{"model": "image classifier", "dataset": "small charts drawn from random numbers", "train_examples": 203450, "image_size": 24, "crop_scale_min": 1, "horizontal_flip": false, "cutout": 0.25, "targets": ["kind", "trend", "items"], "num_classes": [14, 5, 6], "arch": "efficientnet_v2", "norm": "batchnorm", "activation": "silu", "channel_attention": "se", "padding_mode": "replicate", "depths": [4, 9, 4], "kernel_size": 3, "stem": "single", "expansion": 6, "widths": [32, 48, 72], "loss": "cross_entropy", "init": "xavier_uniform", "residual_init": "none", "optimizer": "adamw", "lr": 0.0015, "beta1": 0.9, "beta2": 0.99, "eps": 1e-08, "l1_shrink": 0.003, "cautious_weight_decay": true, "ema_decay": 0.999, "steps": 13200, "batch_size": 64, "epochs": 4.2, "lr_schedule": "constant", "warmup_steps": 1320, "weight_decay": 0.2}
Rows from block 11 of a small image classifier, named by matrix and row number. Rows with one number belong to one channel. Each number is 128 + 24 x the weight over its row's rms, rounded and kept within 0 to 255. All counts start at 0. Numbers have three digits each.
After each channel's rows are labels from the 100 images, of 14976, where the channel reaches its highest value: "strongest on" is what is common among them; "peak on" is the class under the peak. Only what is clearly more common there than usual is listed. The data: small charts drawn from random numbers. In brackets: how many of the 100.
# convs0: expand 3x3 conv (model.blocks.11.convs.0.weight, 288x48x3x3, each kernel summed), inputs 0-47
# convs1: project pointwise conv (model.blocks.11.convs.1.weight, 48x288x1x1, transposed), outputs 0-47

convs0.46:130120135125122150171120078148170133136131080093108135168161127138106140091165152110098122139117117124143111092138088111082118122130153094116130
convs1.46:127126078117119129167094132129151117134110080123135134129110145156058132100156107188122121132125127158146115125108101155079109123112130127119108
strongest on: dip in the middle (46); line chart (33); step chart (26)
peak on: data marks (45)

convs0.199:129120096123153124095123108119170138126119193128111121148134076135136083142137157126115127113134105084100173153094138095128118126156160101119131
convs1.199:149155121125122153156116126135152095113175105147138116126145200085111161152097104091153145147111101135117089129123136111148118142136147102131091
strongest on: pie chart (51); ring chart (43); items: five (36)
peak on: data marks (67)

convs0.113:140148148124128125162104081163149135147124060100128128156133136129104145086162132131109133099103113126169123091160101122085117109119143099119128
convs1.113:101069125129132130148138137121127155149115101112120114127128110149034159129153133165124122123128099134145147101133126123124158159153139110080126
strongest on: bubble chart (45)
peak on: data marks (75)

convs0.28:124124141125120136165112109159147141134107090100153135170135117150082165094159134130082128099117099139166127106166100136078131122134160109119119
convs1.28:126125117115134119141111142111130109154148087103113127127164108143024145116162119165144109162100108132135129117121109129121117133093133123092117
strongest on: step chart (55); rising (53); bar chart (28)
peak on: data marks (41)

convs0.237:127126141096148134164123076147151125138117092092132140154139134140076162095154126110100120112107106136168116116152105107081120126114149087095124
convs1.237:093092110130173114132124150119122126192129112125117118144100152160069112126157140132126162103129107158157136120137135150133140116125123105062122
strongest on: items: three (32); line chart (30); radar chart (26)
peak on: data marks (50)

convs0.19:138160144125124116135088157141098120154121134134131114169108134137125152111115118159169153091153078158154098113192140148147138102135103127144096
convs1.19:096095141150119128121186131122121156115104132132152117082157129128156131135123128141118127147116175122099175113103154121071129134138150158091166
strongest on: items: six (39); heat grid (36); items: seven (35)
peak on: data marks (60)

convs0.170:141150133111137126159102083158154140140122077101145128158139126142091147090167133125102130101111094132165120095166107122090124106121154094115132
convs1.170:072071139128135134136137153120115145145112096111117123128113123152053138129135144147132137123121116137154153103132128132120137138159130117048112
strongest on: items: eight (32); stacked bars (31); items: three (30)
peak on: data marks (58)

convs0.162:125100077069112118152129102115148099121172135148147155144147125134097129162123120070103115141128137157129154116131128103098122139090163100132122
convs1.162:115128127146130130149126131133121144117130159075076132155088117182106084115111117130154133113131105129157056129117103128119111088134098140122133
strongest on: lollipop chart (45); items: three (45)
peak on: data marks (50)

convs0.40:147153098084132149135088096143138121110144133110158132152132129148138104138127118126161171096100048103156148112147139127114118089116154113124118
convs1.40:088059160135127148122148193099109134127136151129137098084124127124126165139109144137147133123146150165122131103108128142172135145138116159098132
strongest on: pie chart (43)
peak on: data marks (56)

convs0.132:145121117105127141165101107130165081144135120113138153175154140129079127125149138086117131139120114149134135137164139138048116127119156122123095
convs1.132:114104118137135123118117180116135122131112115125123146102130133188112120114150118140167107096117107181142093160112118120134065096137103108100096
strongest on: area chart (51); dip in the middle (46); line chart (38)
peak on: data marks (60)

convs0.101:143163161142105121135094087170145108129120081127134119162135138103148105082146134134097110118119133128145153057143118102104120101114143122148152
convs1.101:105061100110126126165103117127129155139114094141117092156130109136070159108130130171124118124101089130168116082129127124094124137122144132118128
strongest on: bubble chart (63); falling (31); bar chart (27)
peak on: data marks (91)

convs0.66:125147169092135138149086140165123108138090126128137127162103138129132144110129082157180150137121084162150100136152155109098099095128111127126105
convs1.66:112102094108111132113179152105110128128102149152152088058165137129170157128133127162119158125119144136088145102126147158100126141129140128115133
strongest on: rising (71); line chart (40); area chart (29)
peak on: data marks (53)

convs0.115:134136145113135125147104082170155137142114074106141130160130134132093155087173127123104120105102107129169124102161106106089112109115151099110136
convs1.115:109100137119141124136126132111117136187114101112106111143128114132028138108147159139120138130123114137162139106129131154126160159130136098090107
strongest on: items: eight (39); bubble chart (37)
peak on: data marks (74)

convs0.141:150148109137149149143082093129157143096132119107149128151145133152100110125111148151122151092122068101155152067100112112128135105152155118147121
convs1.141:083108138108058134148138170097097133126137123128099152106117122110112144152128148140160158130120152117123131102114126168138133129117129172118065
strongest on: ring chart (88); items: eight (31)
peak on: data marks (100)

convs0.89:136140126142178137126142125155127141118124134077139102154132141178144114142106122139129158058120081119140142088143118098140162115120138113112170
convs1.89:132180148107121132142163154101157122125123132076126096124161116142134116124132134194132098161091122111116124129140124176101110112126114175145141
strongest on: one colour (89); histogram (58)
peak on: data marks (81)

convs0.205:159161137123149115076118116163165120132124124126160140158130094129155084114131124105093125127080122113141173145151164097100138125114144095140158
convs1.205:122105073125107118154123121124130129122160120173149091128130141126125108142128079120115120120125085146117128130125138132155086078082109186155143
strongest on: dip in the middle (70); items: six (63); area chart (56); kind: line chart (44)
peak on: data marks (62)

convs0.114:128110141108136142168112098150160127139101097102141135161136118142065165097159134117092112116120095140160120114148107125073118126130164108108112
convs1.114:117159103091154124132130165122137116174133106103108131131114157134061142101154136155157141117102123115155121132108113174125142098105114085098106
strongest on: one colour (93); step chart (35); radar chart (26)
peak on: data marks (56)

convs0.273:140148164115134120148113096182139127139112069121137119160136141108138111083142133132104118108100110127161129075154119088105115101102149121124166
convs1.273:097077121124153111145111125134121164166114082135118087166105123136075132093140137144119125111111079137181137102146141118106136131117135121102145
strongest on: bubble chart (74); falling (35)
peak on: data marks (66)

convs0.244:136113097138169132103112094126175144121130187122098128151135093145137084135138156125119125107130107078112167147102128095129130119167156104113134
convs1.244:144144130111124149152126135141146090120168118148142116139140203099122164184092104109163138149119100143112092128133132107126111136126146111138085
strongest on: pie chart (72); items: five (36); ring chart (27)
peak on: data marks (95)

convs0.90:133132114113110119142113102141156127147130095112151110165155117150087127093160137102072114123113112143161116102160103122074146124116165082123140
convs1.90:113115066140112134164107137132147133127095109119122125124103130165061125120141117137128138123123120115142066124088085117111112122145138125071127
strongest on: bar chart (94); items: six (51); flat (35); items: three (35)
peak on: data marks (56)

convs0.209:155117108171163134121104101154160135107147159105137143148138100190133089132142145118105141082125111099161163141143116137110150101166134121126138
convs1.209:124156163134123090118136135095145145048098129121135129102133166148134123136111120148146074159101146126122114169116126115130090109137123172133133
strongest on: ring chart (85)
peak on: data marks (100)

convs0.95:141157160138105129086125146135139108099101169164142137112139066125180147144160151187111102141141151110104129159115111135112126128141142130135125
convs1.95:136180130101085121161091120133152099095159087141138127135124132123108168128096110129159123169090140125164097129109126147122107118110161102132101
strongest on: bubble chart (100); items: three (43)
peak on: data marks (75)

convs0.81:122126140123132143155121098158153143136108076088133123157134106148096149092171144128084123112104095122157125090160100122083127124133165108107133
convs1.81:133118115100127132164099130136134095151127062123121133156141146134056159099158114176138131167118124147139113126116108159118121134095131125128093
strongest on: one colour (84); bubble chart (36); line chart (35); items: eight (34)
peak on: data marks (54)

convs0.274:184096119141133171120140138103114145114128097105131116106125125142125133127168154178093139081089113101153112108124127186116105133128155148116131
convs1.274:128149144064085089143137122103135118130136111134128169142132108087095115142110096129129122178122141163144152146129188136115113124128129132145087
strongest on: line chart (46); dip in the middle (37)
peak on: data marks (40)

convs0.6:139129136138156162148109109170137142127125090083139146163114129153104153114147147135120157082122085107172112096156093140114129111121169105105134
convs1.6:046124157094104136147155155125122132132132103101133144102115128138126148129134133136155154142123182112130194111124109161123156115111129120098137
strongest on: one colour (83); histogram (43); radar chart (32); items: six (31)
peak on: data marks (73)

convs0.168:166142125128131152143139062175133109126116131116136146150163153139180137116160107109091142136120121102125107132134103133086140128079109136164151
convs1.168:103111115096133083125139173070109160111157120131130083131116134141086097170087128125147128115110106127143140087126147129156147091123120125113137
strongest on: one colour (100); line chart (53); area chart (44); trend: falling (44)
peak on: data marks (40)

convs0.39:133126128116128130162107079141156138141125079102129127162138123147088143080170132117075121117123113137165120104146106131080137123122165089117127
convs1.39:101098110118133139162117138132150118136084108105125136127126136168035158128161128141139135121119112124146091118126100126090121118141129113076119
strongest on: bar chart (96); items: seven (41); rising (30); items: six (30)
peak on: data marks (43)

convs0.231:079070115105115107118160121122138114119143142143117126113135126140144134132174156102106118123108156116118145152102082113103100124121151093060119
convs1.231:119149128102175083149111113139139178134134153136096134182114106157120150148115110123134089151155105123143077132127145131151136097106090141125148
strongest on: items: four (67); heat grid (53)
peak on: data marks (95)

convs0.135:161097127186113129109147153122127112111124136112086149128121119145129118144148125150103101156145177107120100167097130154080102173147104133112147
convs1.135:146131131087136065106098105114141162108119083157096135135180119119120154134139139136150094133070121100130141131164146127131124108093139113139122
strongest on: radar chart (35); pie chart (34); items: five (32)
peak on: data marks (51)

convs0.193:092137108111162105093152097137131106127128155137097151154125120129117110126088147123164127079107108096150128161095123076142148138128121083094112
convs1.193:137143117113117153131117132152141110155130131147134131126113176067157136105124135123124126137121187120130117174129134188109137140111126125199101
strongest on: horizontal bar chart (49); items: five (42); ring chart (29)
peak on: data marks (44)

convs0.105:159140102146111116075138162127117090133115141138106135113129089098146081129115152123140103113092133068110094182126138103118114137142110109122143
convs1.105:128153125127129114151132120172164127118132088156136091155075142098120204128114111114136118136124127128127072135132128126174128121143143089117116
strongest on: stacked bars (43); items: five (41); items: three (32)
peak on: data marks (65)

convs0.42:133146169158090157107102119116153155090104133129148124103145079129139143104158142136073092175148167114122137116107107136123131127154144132160130
convs1.42:134136127136097160176099128155151079099127088113134127152121154130079139108106087127152160137110115119162115110125111135086101095099157121131123
strongest on: pie chart (80); items: five (33)
peak on: data marks (97)

convs0.233:105113126129143143137116116151138162129106089101144142151093128159088172103144134130102130090115093116178117111137090107116125119125166089082130
convs1.233:094146154099121123154147114157122138176139124088094129153131114142114152124129141125144147148130173090121137123141091172120184138075103127130141
strongest on: items: eight (44); bar chart (31)
peak on: data marks (45)

convs0.71:142155165151095113136092073168130145131122081113141121156121127114134129089137133138101122107111137120172147056143105114108124103121145119140140
convs1.71:118065124124128127150121121136124142160106097126115103158137088129062170102126136166123136124110103107168127084129122127117163156116159123120143
strongest on: bar chart (49); items: three (47); bubble chart (46); trend: flat (32)
peak on: data marks (95)

convs0.144:144112084163155099120093116130133129082159150143140121135107102163113077123101114131100116121100122124181184120112160128140142110159127129134133
convs1.144:151148134136091103119110127124135147101122129130146123085129118136158103105150123169076094104110123090136133142161113156140164122145131179187140
strongest on: ring chart (48); line chart (29)
peak on: data marks (40)

convs0.27:114126108140162137139101140129140136120102147130120136152091132179122150108123163175129112091150091126148105132091092109125088118157171114104085
convs1.27:109125156119114158122157114130119126132094127118110151130143151093161146116129166122142196134125198107104164111135108133119179143098135128132123
strongest on: one colour (100); radar chart (57)
peak on: data marks (64)

convs0.140:125120121124149163138127132111140143117105111111180128128134127141088145129148158158092156087121076126147129074136135150110126123155188112091115
convs1.140:118099149124073124160119124143113122135175108122089161131125124083104135140128129118154126143119170118126136128103102149160093130092126182134080
strongest on: one colour (87); horizontal bar chart (38); trend: dip in the middle (30); radar chart (28)
peak on: data marks (65)

convs0.142:134119147143139152128136112125137191132103112089130111112100075146123161105174138158094119128141120119131124100137104141116138141166193117102131
convs1.142:139142120104095137134082121177126092143120101149146137166172127111122157091150127149124128157105145116129120139133100154114129145055128151161129
strongest on: horizontal bar chart (100); items: six (46); items: five (44)
peak on: data marks (97)

convs0.190:139063129165143126099150139107129155099134126136110117104105129156138129155157141165093094125123167121134102144075130165117102150152128150093130
convs1.190:124131130086111088123079107127147151123128097159125151141183132120126145098134127124122098145124145105126138135158151123149141116044122115165142
strongest on: radar chart (40); items: five (39); pie chart (32)
peak on: data marks (40)